From a checkpoint of a small autoregressive pixel model.
Training: soap at rate 0.0017, 15700 steps, batches of 256.
Rows from block 3 of a small autoregressive pixel model, named by matrix and row number. Rows with one number belong to one neuron. Each number is 128 + 24 x the weight over its row's rms, rounded and kept within 0 to 255. All counts start at 0. Numbers have three digits each. After the name is the row's rms in percent of the matrix's.
After each neuron's rows are labels from the 100 images, of 14848, where the neuron reaches its largest size: "responds to" is what is common among them. Only what is clearly more common there than usual is listed. The data: simulated grey scan slices of phantoms with and without marks. In brackets: how many of the 100.
# gate: MLP gate (model.blocks.3.mlp.gate.weight, 512x256), inputs 0-255
# fc1: MLP up (model.blocks.3.mlp.fc1.weight, 512x256), inputs 0-255
# fc2: MLP down (model.blocks.3.mlp.fc2.weight, 256x512, transposed), outputs 0-255

gate.172 102:127127131102070167110132078168114113119166140146101145155152140144114171134135092147148151156179097131135121132121137133147150135116124162132134145149132123097127165138104120131116112201116138108152104173092149100098146117115119131112124165117120124151156113131113117156110109127173145123129098109101098128126168159136146166106100115123098112100096142138161078172105101159124152134105135141101130137120125125130091123116149127116121120136142140139155173076149136095118127116130126101137139112160128102113126101196109130098094161126137153098159138090139126090089134146131121102088138129145134110188191129165141148156176104108153117134091123145134149131153099139103128095114078095128160128120126143118169172129115095115140185120115107084120110135147092162119106155127103
fc1.172 107:108146144129133137108126115142125099152099146161161094109160097065121088130122143148133079121107107150108135084172155108126134124147109088132183135158126109140121156167112103121150122170154166121132106137147126107119060138104111138145100120104122109163138131148131098137111138131138098163133089116114157137142148118102149110098142137128162140137130125097122128123091107171149115140133130117131143095111163120110082135131147132143151170153140143124113151119127169111108101078134109109110155120119145141095125123107230155144165139143137143069175134131131151107131121130175190120083161153133130157083106117105104129134097139124102114166092154137112119139125148142120100085136149133126164131105124146145127108156180132151108129126143149094151160129151176134115113122167124
fc2.172 107:145095121164124103133096123180107132167152114145149071134110127127110112109167111079110112124126137107117143130107102124143109133103128131129152117145115141145193146128094150183109126128128094148155169136128137174120125109140101184067120101103125115125111133160155131111140088090106146130136140146119141176129146176128077106082139191117093139149115110176113121109151209133142112138134101175131119126132108145121115114166132121134124126147115106076128157152124142153130134139120152077132113118147124079106097111145132144155125155144147108084148132108133145130116154149155121147174131133114152107153107113122106130128072155133109144120165082105122144171132126122147155143143139113137114125145129184127134123118105115111155140122130116121088131134136127071112186130167136
responds to: limb (87)

gate.42 098:106141107147110135163141152104145141050140146108160105104086128064132154113164112096124137125146106129147158141117076125122128147127095134072134113163119161133127150122186146147156162105164145123099159128133138121114102097104135122109119100096127096129113117124151132112132104115152094151125132162190110160119157145148160164093161168121104113147111131129163149154144135157106128129121106071133155109111150094131108117145159110123164137088114183105131128149140126141060086119166127084155126095140141112158133136153122110127118140131082110128133117130119119152133106106132159123168099123135169160078110146114144143165161124180147095121140110110155134147117145137132155127150136126144114116142141085163145124099108153134137104122091090147165129107107119098130099110092127
fc1.42 100:100124097132100101120136142155100121114084082132090122105142114109128143086128202084174123147181103122130125103096109124133147096129132064103146125093142123084085157150101111095144131123125120141140114086118163161131141097068108130163161120150100144084125104161140146114111107119098094119092173116114143067142148145121160104128119130110134133139121120106139121128068156098129130126159119135116076119135147107122120150155126123122097118139134153133104123147104134170096123106153143151148147110105092125097173125095088089103137142130103138104115117108134118118116106161153174132119147134169123162137144094107123115108117155137141139158131151080153124169152105179142152143108143198148128111106128121112127114119124128098135130127155109129077130118111110142164122107138122
fc2.42 089:143111111123155182145162133145109098167142163134122119190108128103134145177140117154105133134095131103124139108144117137100066135126123133161094097135149144118154105144118105144135140099139142114135141150140163122147091074138143126115087105122100168166129099159095150157124123147128120122110094158160102129139121152184139083137081162136098124111123118105111162124145133154156144139103126106141103105099085119103167150138111153137113088103113125151156119127100139130107153155114110138135097200138168132132173120162119085101110130148127102119111124139120102148101128153123124128151158099128153149115104105163110135157141146130154083077122109109126133129173161105161163119152157119063128084115117092151121148132133111115090090099110110132157147116160126161151091127147115
responds to: belly (85)

gate.482 103:149136146116132143118148108103136137133104164145113129104102126092121147111120107162111141078151070079084097112118124110124145122116121123115106099149151107115140094140087134131143138108115148153091112136142145155155121081157123127162141149115119136139161156086131105145157139115174128123143131151165128118157155143135178150136097111163104137106155158111127138142115148160155144115140148102148074111137124092129186108125074150127080144161146156140126141143143101107121140138132115115168155134113157122160129098086153101143142119144092115085171181143101149117166142156145118117145133075126113127140154135157135155130121146135157131094163086130167136130184132138130147116104163126086134169163117151144191139120159163110108088153150154099126155144079131115134152138141160
fc1.482 100:119101111150117123156145123160128109124114143134146140137122168109174126143154116127119135153131104126105143099120102118154134162114166105161137154111122158178136131141119108137163116114116092149156097073133121109143127159102123116128167121113085174098081131103116131114102107122166158137156081132074160102108078105093170167123098109114170113126107088144144144123118119085081120140140153162102151101142160145147110138150094144127126147120112137138119115154131148112118135102083120153121125125140106157120164129122133145150165149091123159106107133139103114146149098159112113162119107132102157165148128117099128124136165133112135152104099079128093169096073102125123121149081102128163140108174118140168125119159146118151095160190139137124102129083153132071120100120158118
fc2.482 096:104179096137141125143129086145095148160138140135104111155127144117102099119127120168088135103125151106124121138133166104168146138100160130117068126125144125137108118148106129096155149124106092142128143110144176105101153134194136153138148146128120110101111101141120178139098077130122155168083121116145157131122102159161123126090157108112131139127135133096126118150123135141150108166161125107139086151128079128104134110121165129136131178135135143158117124056143119132138158116146154128169121090087173125099100136088127095123125128142138120110099142141114167164123098079190175106108104094122151141088125128102149158093120159118130133165141141109117123089097154115106123128145175176105096148125150116144117134116148104112087163132161131103092143142113135118142115101129112
responds to: belly (68)

gate.90 098:127147124114117109132149162198137123099148108127101101155107102118127137085149101152145117151137140149133172099130137143078139138102119152111118154113161125154090142142126124073134135085148077159139119111122144114139183118134118133163147092138146161126105159157113127144090139160155106110140109106143184180155156100131141148169120119123116101145136103129162138137141172126128170157154110131111126149123106141141145113140136111105116136122158088096125109112156138091130102110144094160103135122146182129153158162095127133104099114122136118105148067127108132077102138124080132117122122178099117087174103120140109154156131132103105145117127121128091158156172127106135148118107101111123124104157155089103156169114104172103076121114144137086122141132153138160119128112089141
fc1.90 097:108126089132101153116172127119108113132172124141072105124131134118123122108122079075120125112107148116121144150139167133126122149140119160152095122092129101129113128144108134127114124169088139124104160113097148143117112174139087148134106114075144185133117152112114099147167107108132115171171126089134146082109159104125095102108091144134129121130155145130118101144124134093126113099193159087129166118137107123102159126133120123196133127153079111167101109106116111095129142129119097121168118097172131114134097126138108097141147115078107146156137105154143104145175097154125100139160126125108122130127167130101114174125102109146160139145126110150142082102124177124110092118116140095120142128090153094122146101114092099165098142159087136134124144162132094152123131121139152
fc2.90 093:160138148104120142103129125129129104136099134140172061187198141151120113165120155114144047144117153194131145138108112160126136157132099099134159087117119123118161138121174096128194100093146136123134102146089128114170133122142106140116135155141118137132136121165119180132116116172146116106111127158151106145131098163098138133132135140088096150134108145128116125106111133143098118104089104141136100135074086157132078153126110096104153151095110133150100145112154116109116123135103113145116143122112142109156148163117107121125131143135113132120128102131166137135109070160119127118140085148123120108119139128119151097133157105095129096122124143061106154138139121086129164120148115120090080130194126089124121124149111153135141136119148108100133134118136168138118147113118106
responds to: belly (61)

gate.175 102:128125095131146113114130109142123146164148127148160152173123130135148145116108137166093133151084155118088182142133120116068110121114147150117150156067133135140142158147098140123180127122143141194154132139136130135124107093089125143141116108144125140121096108142135114135141131130181142059131136133125117153151119154114136135129092152152108141137144120171127106102129186127135147164115172124089136109116131127106150144085108099114130131068132143127143140145126111138136136132138140110092142126125124152176103122187158155089129157123149109144121097113170098104163167082134086123099078117141177096151110121164089156091125126134099155141123150116150122155108091119168118154178111113123134171133146162117137111179103118124137142114133132133135159111141124093154114177115116
fc1.175 100:157104146151131137113138119122103132126122155119085102141118149112126138140160154166106124118122121100156115117144152113146105136135147107102123088165093155124136130111078156117117123135156102141114153146101146155127107108116138165184144097118158131112115119142124124101099132099173139129166134174112147133114134160116095143123138053156095159118140151093124160072120084100108150166150108109097137150145142134102150136140187097117082091097103113145151142161142120138136128143145148122105132140099078115134146105183124111111099145144096095073133123158130129153133133120065139100148089108143068112121116139111173173144149132112119162137157136149123108115129135123127133094146137138106154155157160136112146121157104128154124119115173155088108147070132136135133092074137103
fc2.175 096:102106152116144137120108116133141138162159131105135143122123114144074187159150142152176148136115125152104142136148141162081127121127151181132143165136116142097142144122123110144141144130100121139153104125154147167157124159158122141090140091149097115158138111139104139114159135136107127153172139087138113137115139170155123162155143147090095145136070146120151105169130145184140177077103142130109150103111107168151084151143119117101117112156123121115102133134133135118108135121165147109132156107092136130139158126131144128142157141115106085116111166134124129110140075095113058084121159126189165159123162108127129099121143145129070137140111142113159157127128124120118092100135140117116060128104126120141109169142124133112149159154143076136134156124143150109126156086138154
responds to: chest (82)

gate.239 105:156112142079128142085079093135133094186170108137119136111144118108132134156148117129151091170136144165187098131154131114133124116154106101139151147121116116190114164142113102129107141149087139093094143128118146114135103109109154092128134142159158090158145126153134159125139150113146113183112097151190138123098113114127163102159127093087135106148140105111089109132130082106134137094147100138135127143109131151115133056116105124108109149133126152096115119115148126106158129133147133147119127112122145085123118134144106186086141144151112130138140101139098116089121174107126135114079134150136132125129118140148130129134105113127110146122127168055143144161146126124144131074115159103065136105169134117119144161129125127139159106127131124166162121173135136156122102089100132
fc1.239 100:155139106143153160133104135150106110106114090121143147174167110159120119084131105142136092169086135135083138129143127140125101109144108140133141122134160161153101151130134162151148147111110130122145158119183145101131119129107127114135152147163129068152128157102071108105125120199160131140122070107115123106099126124144116116149131117134162072131158113151150134122110160134119140178184110150118138160123126102209157121130140117098132151132096120131094127116117128093134134088116168136131150113108137105150169147123093119137108097153129175173120142158150118141104108129111151138144140142138092097142138117092144128123160153118100118131120129153138131127133166134115182162135154163138137129187146111147090166142158125110140115100057141180126106144130113130139127139120119
fc2.239 102:130118131146125149101159105100129124153118146188147067145140146115159139140100152166100097120130111181133145103145108120139152131111158111124158143109091080172097155122148134146139162141124153115133139153103111080126144103168126081126151118131117124140087119121161142171135156137095141119133113169123109152154143172107077146128147097147131159140134150118162127103196127125124107105117161138106134159150149113159160168168143064086126148103098141118132145177124127145134140133099157154128146140148103120138156117105100135151124103162135157110132113085150142145147099103106141138141152097119133131098146143146129164144151130153115149111137110146157127172102065142147102165096133150118110147103142082110125105127136136122158136144118175095152116111149175143166164158147115
responds to: limb (70); low contrast (56)

gate.121 100:092187145110143123131144061127114142091124121143152123146134124130120082153077141175170110113151138108156143147117120098126137109138136119154146133149124122129115132128144119124142153133121114096089183105157138134089147124101143099083128080111135111134086127113095114134116093135111083128111156111131174118130132088127135148105165121106123162155119078135099098129131170137150126124147136117120111162159158144125167146111088083085149131145120124182088127123139125128153120143098124128122154087154127140167133156111122110126129116103116138152128118142108154127147145129118109128140112156110085084171154208152139167154173128120168132136119157141115128093146167095159134115127161141150131145165149172120139136153093126132100113115157104098162112121093130083131072107110130
fc1.121 098:144133154111127107090146136111155144137104122042122115125091136150123090114176152096118163138122099115140149098126150119157124162134125125104117167126149103067122107121140142158119094147085146134129129110145117143171122162092076156158144161116076101117111139105155163155155116141119129117143115144129132136118130161167089118152119226107143143147150158122144118142104115131125149137117128117114145104111095133104124136140092128110121125140159107108124126171135113138159162142170114116124099102131154129131155129141133164129192102134142160147098125114128111163139151117118171144124116142146125140117102122117145100159131133094152119150100112154123122145090138078122121158108138116140148125095104154188100127128110182112101115106150134117157171126105142114162127126144048
fc2.121 104:110113107128145149164149127154131059125115116115159096123113109163124137131133119145150148100135185136097107156154133106162151072092140134150100156141068122149121126105143147167113114102143081118169116097139099129105153144124153120093122113145128102163160152115148106151110143136140074130134097111108174122121183109116114142158147144140120130135117131116116137127196151146093124124107187167138115148163104121155176133123118148138133110121104124147120137179124115142164119129113138129114158109165152102139161122162062118068107140101106146150078157126127161134123107131107093152135111120120144146122124134114106067111135113102150118132189112153155171125113155132158133149161131124128174153147114138093114114090126104103130113134134121115102111157142099118144110110099143
responds to: belly (73); streaks (52)

gate.267 098:129099126133121097136122182148164105138122124128102119089144134095152171097111126126115131109103179108119137130130066149116198127103123139126118118177109103169124102169136146098129140118115121147177083133126163109111125153126129047082098088129124139132121176152136124123097117143121119113188096112105168151114126102142101131130118122081127107094078136133176157127150132122128155113141127135115129098125139096090136131116153116123123146111133144097167096140127164129166097143134115184127148170122137146151151161137115145109161150120087155143164098119142122142118129151129122138160134102180177153149148113120119135139103122136103108094161155145105130101134131114108111155107150133133165145144126104115107108150116115098114157098137150154079155159099116166110113117129093
fc1.267 097:139140151120111128116153119140132131150120126153113161132174108157129099123125156114148097104112101142128127113151100116118131090122130107128137123131155125109104120117149057131110129108134116141124147100119111098125107116146117128119125136157107116138151095129116114164115101152133095117126139154153077115103181191183182109181131158091143107151155132109136129117147128114128120124160186149126107148122139123150169140133116139089166132103112074117148140149167143126135137113185099147105111110131091108136188116161123148155148124124141093107098147141143124107134136079157161097128105127112139070107146145114129118126104083146086144129133112141094121132135141079084087121133103127101137092082119127112121146117145119089087113142139142116086108140124079100183170156068130
fc2.267 095:167109145102154105134115127115158122153126147103112131123086130088080168149123124116166105114092166141105125129110133117111078130132137129116160130095124140116140143085095149145115182116114173104139097152148138119136097180135110073154144085126138133113143122119139137157167128124090155131118157116099152126179168090117107157071115137142139175109094097144125123120163102136108133146138084114159135143172159115129114122160117124110133135116115087140122108130093100101100140186103139121141160112137136122179096099096117086117127152115105123138128164112113167133145114137135099150145149118142141118157092144160095142104131173133156110137120153145145115175129141148164107115150102166153119137183096151187100126155099131140124148143090134109129177134134165132133143129148099
responds to: belly (52)

gate.366 098:133127121154094156155185121161109104166115161153132146109128151127144129121124156125115106137085127064113110157135131159138098158150096157096129111135137106098096080096152109093145123120114149127128079133139126098154116129141115134092135124131095128141088117136077151118142155090085098124119111132145136111174112134128134105131162131192154100118144064157158174170135091167115154132157088104129142131129174159123135174169164108157135114138155110138100098114120139108107126122143152188154147113137125097125147159134150138135139120121126103147093137126127128115151107091127158139112140101159163126153110147132131145106128120146158111134113169089152149118121129118116091084127183104094139111139131141110082093100162098154128150140148097115139113100155134101114084119120107
fc1.366 097:102145088124123136167117123139121127143118073150164126121093157137112142115123161101133133123143148147111111161135111130131152117103130121111134161150100157113141098145159120141136158189129108106140103161124144148121100145152148068093174080094076110157122124130115101125080144139132185152104140119109110103177107121076144165132128115118162136172137109104088084135166096122125125108089101155096134143087138159143108143111097134146110113135126137118152125120182100130161118143117135119178153087159112143143180152123155128131145163129138113140106129178118086116122137121120147163102099130094152115107142139140114114143136124104137122083113142128120101157107133094123112130084136122182156114074127140103143103118128116101116091161121127142129138113122094131108153158140199
fc2.366 099:148095133104084105139149115110103172145152175092185166151110106150138092152107154167130158130092125102114134136122163135141161138118151176162084157141136141117128171157123124103096104112138087150148092101161076089124106125136140153195133165145146092122152157141139113080142135105131070085155142129106097123132137138097167132121174139120090099148156109119122124161188117129121123134143121104157113166168130146114158154150153131109094104132123131119116137126137154128114166122149120138150157122105108102127152144161121105140128121145136176138121094156109131144100078131102120144124168153121146139114111130092113134144111148131133109120091131171095140094104120132124171155178166142118091122147165100132099112138154115123117162118129122160115151119134145096133125148151130
responds to: limb (64); crack in bone (56)

gate.205 103:134157183132159155113102139131132156176187126096138148159138162103146103134159162111129135109114122154165123115120134132156105145148145129128167122133122126170157146145098106134161102090109129124150129081177159164107058096141088123111121143117131148127118130098126118169116134153130123133108120140135112107093126129121117093109122125144143102158121129131112095122117130129117122127119124113090139128117135125177152111143092149141146116121133164132152177095118124090135171136162179110120094138119145154111120141150112147048154120093155143121150159122111136113120132147097162108131119121126155139140112139149138139122127110086130121143162132111133133085083088143151089164073126091118143096141179153124154193113138163117106068124146128086119117159134174119160140145157153
fc1.205 103:099172136142137078116199136148139161137104096097121136131145138100145132102154141126159134177106113138130134151128091111101162141114084139144112139126137138090090138106109142135120125148142134142099128131127145086099086101144115120157102138125110148149108111158105164155176121125084124124161168160123063105098154114148091145114145107150144152139121118157093155123140155125124138161113108122184170111150105108111123146108106136103091139140137144114135122101140094119109116141181108118098094133143107115132108150149113151153111078169065131122136092115054135101122066130125111119138160131119115093119103144138097119127155141115155131147096122139141156127139132140160149155127128147139059156118151093134114092151176092146120113121089138113139148127139101127155112157119130
fc2.205 108:118115110113120127147122146148157120111159121200141153158124111163125168122084144128143115091150169142107146108127112138102112126086100156145091118132159177106141109120158123110119125152154120143171129074138137138164155133115164125097152124160145133089163178102131149109142111177093160138104120147131136082119155151176143105105110143155153193142124138116101115130136120149113123154126162152152122139113111088129102145125109133175127094118116168154149132168103121101145130115180163126129100115101114113131168086117189115102143118120144122123120126128124143163142133131093149139136114132139149156137106137099143170141150116128128078066129134133139128119133162148108139151136126135141087116105158077124133145141099158061122125126141147109088127110142133069129157151097145
responds to: belly (77)

gate.307 102:106095137114112127137190125080118096133150144102144174098103121172130106153085145132197113132119158150114117122115103135126109173107117118103137159126121125158164146132167081124133125155175165129132171146142157120174128128132111142131090123140125057117124120134143131123122137118115171145123147143097152170104094138134130157118160170144093126121103142146163154149147130194147138121150104090116175151115091109149152120126123098140131176120110118138143163169147133151149091113115100117122159129114097100134168127127141115132157127107149157139126122127111147113118149148123146103121114139168155124115136139131145108159116117167127137079110128116181115115102149145155117179129145082102143129168076135124152150127163141165171077156133106126148124111128119167108120114163130
fc1.307 105:152152098176122161152122076126101103138094106120118113118108137072133137122111112168157125140125166126098143113107076113140125082108069156126138139102143106097120122146112142165124139106099126087127142145131144146130133110159121110131119103136179103117133108099117128090150127136088102113099122156113122118107120157118110101149127111164111119153125125163067167141103145112123113117111094113130101181097125130207132159137124101166131130105164115115118156118105170093092108123106109074121154108054160132099135108127121125094079133157168135135137104121118098118117098122101136116133133128158128131099154103130141153126157103180151167147128143138126127128122110124122123125120131105130155176119186179108102093131160147153113145124102117122133093171135147147107113145122152
fc2.307 104:078105132146088133113092102131142141100141129127127148139161126168100136137151124118147140120126165142130090106109142090139092187123116128141174117161138138168112144098117103123119152143110128126106154081128124133102080144172115125116128142121118147104133143137157117094135145170151160114159094108132144125110133099137132093136104145176126145125099121110169170117127130143085158125140158167146127109143079112122090115138118114138140161089134111110079080139138124136178116133178105116179140128117094127128154131134140147156114121093125129145129099127146175116133129130130135119114106125126111104143116107124119149143163119150086143085111112158077122161092140139151138144089062066152077109154121126125094175174091089147118092125136114123117111105077106099121145125114095
responds to: limb (83)

gate.284 093:147111139061156155134138138081115144146103094148129129131096148151123128117121140109139121088138145157153138120132113143106168129071153149124147144134117130147098151120111117127137080140131119126156079132089161117056132133118139137113117085102124133103101118153157115145123113128077077149139117135168152107168129126104091128128118143112128136164134119182139127142125145153108108129110192127133123120100162154161127142118098126088126108114067143118144095130119140151151125118141103148183145133094115116093162159114107119117078112113147139162133158130131134124109166107137167094156107137093101127141107118129112109121154149116117103146157121112122134111181070124156121116128131130141097131125099203140142134115136152062115148090143120091148117105083097083136162121105132
fc1.284 088:130143142167143149081118173157137142133102137160092175152089136130125126112116138137113102168133142128136125124110131158155162111080115120132163144111108110116184156130091110107111130108132134122110137133117135137146126153109123167082131128134136093103110157172107116115129100141111175191126118128121158124146109139164146093147136137116074127142102113135132126171073139159120132133125161129135096157135144127113138061150138109122133119156057145108113162117122117110135134114133157066132132133134137132063147122123115144101110114141131120128125152165185122136079078104157144120123129110133115138128073123130147126122109113159101092179155158164132147107113100061104143118120112104134126119138124117149111129153131154137125077145159114161078131122118125117154076121086141
fc2.284 095:114124114090119138126091140060135131107135099101141104039130155140126147130094138101126109141078139126158112088137119112090112102151159117152100138154159106141141129176135108122177130167093141095111132102077159158139143115112167138141115120101152118150076155109130139133103092098149133098113138101139103110141107103135146129107117139164163137123090144147097098109157123176145097128131104120142114156115164093133099154109118124123124138109145132142097119100122125125142078119122115146093127092152080136116101106125114128148093132131094062139097117132132127149176068144108145159067149123140143154155140091106153090104100118123127165119101092145150133143104120161093166133130121117114144156136129085106111121110143140118108135109119106121122130117143164161134165138116145
responds to: streaks (59); low contrast (57)

gate.103 094:124170112109083090126130133135140130165092133137107088149134133130180117119107148132096105155103161159109115093137150164111103119118131094102112094109152131131118136133148144074131153129119117132156116132126157103101141107110167133094130142084129146075137109131148095152134143135125105124127120163117123177122105148149174125127135164108136126109108163096099156144133143087142160110149177143113119113123095155165131123113150123124111101148156127156101123102125086106140147134130129119125119155144128178137112134133134126083130123133121168173158091121158156096116168175140164117162096104116134138164111160109124122133144162124133153136131141112132129200160086119126112141129084088116129110137118080116142069114093123157126105095110116111145162141100114101211097168116147
fc1.103 094:116104115094085135114145149152118170108084124145106165140147135136184118098141092149099143135170174126152135145117118123148137145129099110131123104160137114100145140116114063105090123111135097131145150096110145153109106154130098127123125147116147120154144108119182118104089114104145169105103084103127119118155120080127151107121139138135101133160137154118120174092157103113121152151144102128142134103123138149157150142160132099116104162197135148102121076155179137130121126118120130121147172134165086120146123146126160130123140063123118134147137134142121129131153151084116109107130090142104122148122116106142096141152153145115161139122114121128116149147120114103096154103106118122136071114118119081107134191081156119149128094196116077132122127141127095149149098164123098
fc2.103 083:129106159163115171103143100143146086164154095106113099099174127133137146076115144134156123138117092113149125120155128140110117142082106129127123104103087179093128119103117127185140141128152144161138107149156149145157115113117124137138110145110093094100120175151105131119137121132145141155094135136166108145138123128116125115115124123118133100079168152142105136123145125145137104176036116117124099156093125135114147146083102122121146111109073174111092142117132124111141091152140113131101119144141170105171141131119124158186093149128128066124136136139098139113122144121093132131154144118156141135127132121148150108106170153121122085109139166107099095102129154123112157133096137162131145115093158141087160123134111155153194115125118137093120115130128151192144137114142117
responds to: limb (82)

gate.310 095:141130133092158183133119111152151107178122101117130141124106114143107124114080121145099121170144176122089131142104103142141136155086161140163096082084109135173149199082106107160141136140129198106127091148128150119163115098137121162106125099147083155104147104127135151113114096109124113086114090141122148109105079140141119149125154091125126109114168101146152111107131137140121118095134121124183140136129128103124122123081107088090105123160099144105185126140127115146151133143122110109129139138135128136105158117095098142111153095137136102180151149106112150102128104132112110148100132141108115137130104127129118129089099135108110161094084128133124163153135122154150158133133130124133123147156143121130186123126084140147106140072158113129138131114133161138173096158091143
fc1.310 097:167167086156108143128116151125150123128118158128183120114143136118163176168143098146142131127105101133091149124122168148141148109114165135168119155143135142089121169152160133117154153125118138169146120118126137120119133113133160145129111101119146149102115170130098131133133139126107106094106121164124134154183092123147137139172115144128145080116142077141097132088162125133083189104120113144091124132137122158107138115134086109126140087108117171134146175107156149138117132136115129120147174136153122149141162150191092126096086156209163151104143153141141178150127135172134100121130125154125097113146132140152118128099096097148134119117147162085116102136152106114166160109106129136161130107119107139133112122093100126118088082170095134139126085138120125123133117136121119
fc2.310 095:106121114098122131134164154104154151115188142150125099119083178123099121111108151128121133125174114112129098142128091094109114153137136141135125149125135110111112131144089165114064114155155137090136114114121183139087157117156140162124111124141134121114162100120142108129103115174125122131114132106144178121085157109143131104130181082124123134107130141148138168131122157141152111125137138120179116144147152106180126116146122129109100162100132101138100144149098117182130185121145119120119072114139111168168141129114156134149097098090089130123134127134115107150086156143159151113079142160180101131106141122114176141146127127152131129144131101173091119151140124156087084131151079120124137145140137130141114116135129153113184141097113145118091190125144132143127134098097142
responds to: limb (80)

gate.384 102:114147126182186130113154174140158107131153129141127100167087144102121154105139159163127112153187121171116140117118102151146175107131165166097156128123137112181152164119138168122106138156155108104155151106122072122128102156109138157138119100128139155155164097086136132095114138088123147137154150130098145150133142128105115114132122094175107104136133148120165153128126144110119119138130137178108127125139149076062156166092144130155116125111107094142132175120132130103089132148103120112074111143115102132176137130117181165155114117073099146112122134141147144133120113119165113110167118148148131171151132129128129135077120134122109103134084146142133154118132156151138103126126133126136152153124144136120168113106102159132121146151164119128134134152142101082132152094091144
fc1.384 101:184101096106153133112134150138178083158147140121104142088095117100108136144085134111145133108129153119118094130155074147100166114131092087172132135144082172141168090089164112128128162124156146108117127131152120134147142149137144146135112094118174138093112126129129144121120116121103122157158141137125116149133134121129134112100110150183176107095103165113112134110114133127128125087130108133109133141111106083154126112214134104086101135167164079111137142122161097078129145129082106115141129098140134144168140096112138138148132142107133128149121139124115134168126126107083136090121168159099147114150159128135116167103132085136110118116128078138117123106101079127105074131101157141095114118146108129077145132134148146112146103165151142128144131097130145156153117126125119
fc2.384 102:117142090139101124138093137112135145100130150091135134104155149183112140163131109131121126120107093148094129167124110098106100120165101120133130128140153130132122117147103121115110136055124095110126089118173131113124135112091086146100092147151140163141174146073123142144127152139147117096094152116143167142139116160120150157130126121127103097105151107147116104089131125145120139190105150142137100134169122163107109166094147146172120098122111111127101140169154181101119117095127171103143116117118123152131120125119155135092108079162104149154181125139131150175153139118122143120118184103114102102143101127148132098125143121112137136174147122099132119083105189150149145129165142094151162096090133141111116077116170106144130143122159148123127072109140113135148143121150137
responds to: belly (56)

gate.100 103:112151117161145153148146109136140138139092141117098094114114177135143127130105142157102163129174172116138089160127097128138101138114125097126117133133112105130131121110129176122135109109108138098114097117151149130102168158159114118156113119127175138120125070128133151107155100129180151090116161120197146172123151145165136118176102093138123152107118115125096154139114154124107152087151133189127153131091115160112144114136128133118085121093113083140139117120070139152134102152182114105090118141144150137100114165151085166121176105133134112146109095085100132133108165188149181118164102117102106152147123131126120148148124163130097166073105081115127129144117136140111131116107124165132103124123123127175154115127124141107131111108120152149111113142127124109127147123161113
fc1.100 096:130099144119163139132150107125106165161143110137091145159119120107085150149136136143163167151157095152127141118122153153152149088150141102121105135138134118103119136110129120125135147129131158121140166110116130121102112120102151056082156157105078121123101082153132156116132141113145107103134131119105149127128148157165130135117127138112151115102128123136116134148128079134122140083135161155148123144122152140110179145133163089143115134111124124131159159169114158129129136149134102103116120116152136123143128100105155142143077123153113073164164155148117121166163121137136165180141125091065102121102110124147188115134184150114131107119114155084186104085159128158107150089187152111123136124140117095148091160127105148178129156147139140118115148146146154108109139180101141
fc2.100 100:120123148164129113130163117138152120139171138091127094131140165144172081078173101149152109133114119123144126098123116174124128123165146131136112106164087126115096144108074180124142120147109101132129114153148107133146137146118144163169136112129108090106107103096170113141132076131112165116139122120107143121157146113112153144151130168133094134101151117143098102187135109122133132142123127128153148092102137108140145112110148134121106123160149144134137109136119118146106097087159131117106137153157140139119085126134121060140178141135118149144132144086061139122147130102148106094137136075081142103104144141090115123144127117140131096147145114118120125202146167081118166092137109098154112139120114114100089122120118178134097131135109171136135074131111085136159136120107115
responds to: limb (81)

gate.415 093:148137125104162121138097120134126160083119142151102102107146146188153152118159119072132129129152150142135135121084172107111097133172172126146145145106104092104112082128117141142143119149173136074124142148165089109132131158130143123135121094143169117132147110119129072120160140103137099090129122134108124114118127104104100186142123145145148108148060145091175139137127138109196123078120139098141125121146144134146142114134139099104149168146135134111092092116101124134102127124115129073136126135122117132139153153134099142089142154133152134133119136095121128158126166125103166136121130164087117102119152135144135100161154130101156174160105108107162064138098152163101092093124100157150143160139087125150123112132135152157134136126096132130131154111179136098109143113118128
fc1.415 096:075136095085156095140130105150154094140140130083176113142132111150114172168133098111090118210142110111112152095107145172162094129125106131115081159111107113161085119117127121111103131102137140128129102166140164127153140111128101144114142116148128111157055108120130091109111058152143123138199143168133134091127159110122108117114101150127154153106126133166144107133121125149123113095111105117151140097133095146108138110124126120162128178126137099139145162126148113131154129127152075112104110136113146154143083142117127175135106141170123131103097113111134151152122097141095152121131117146149158118134118139142146102130100160157094127127163150193134127106144142102168107125126120091143143115121097151082122108090158130147125134123110092098130128143137128124158123141134124
fc2.415 095:133125149124109167148144119143098163124119116160104125131133123126167128127161141125138143100158131152131143124150138102151161141147129136120171119162128113091152128119157105164143131142150145142094109132116095145157122099102187108115106126170160143085158141129159124126183143111116126102127114143095134128097105144144181150119114144124137111121161133148166158125104125100114156107105212068142086124158152137153142150147159102136122113167099141099124108144087153094093128089145164123159132111106103071096133094111086093109137136151121114124147124170137095121181164150100116146145189078126088131139150127137138162125140101088152097143146147120143133119148122155124154091118123128133082152111126114166111100139152132170114091134146155155164148106115116146144138141148120
responds to: streaks (86)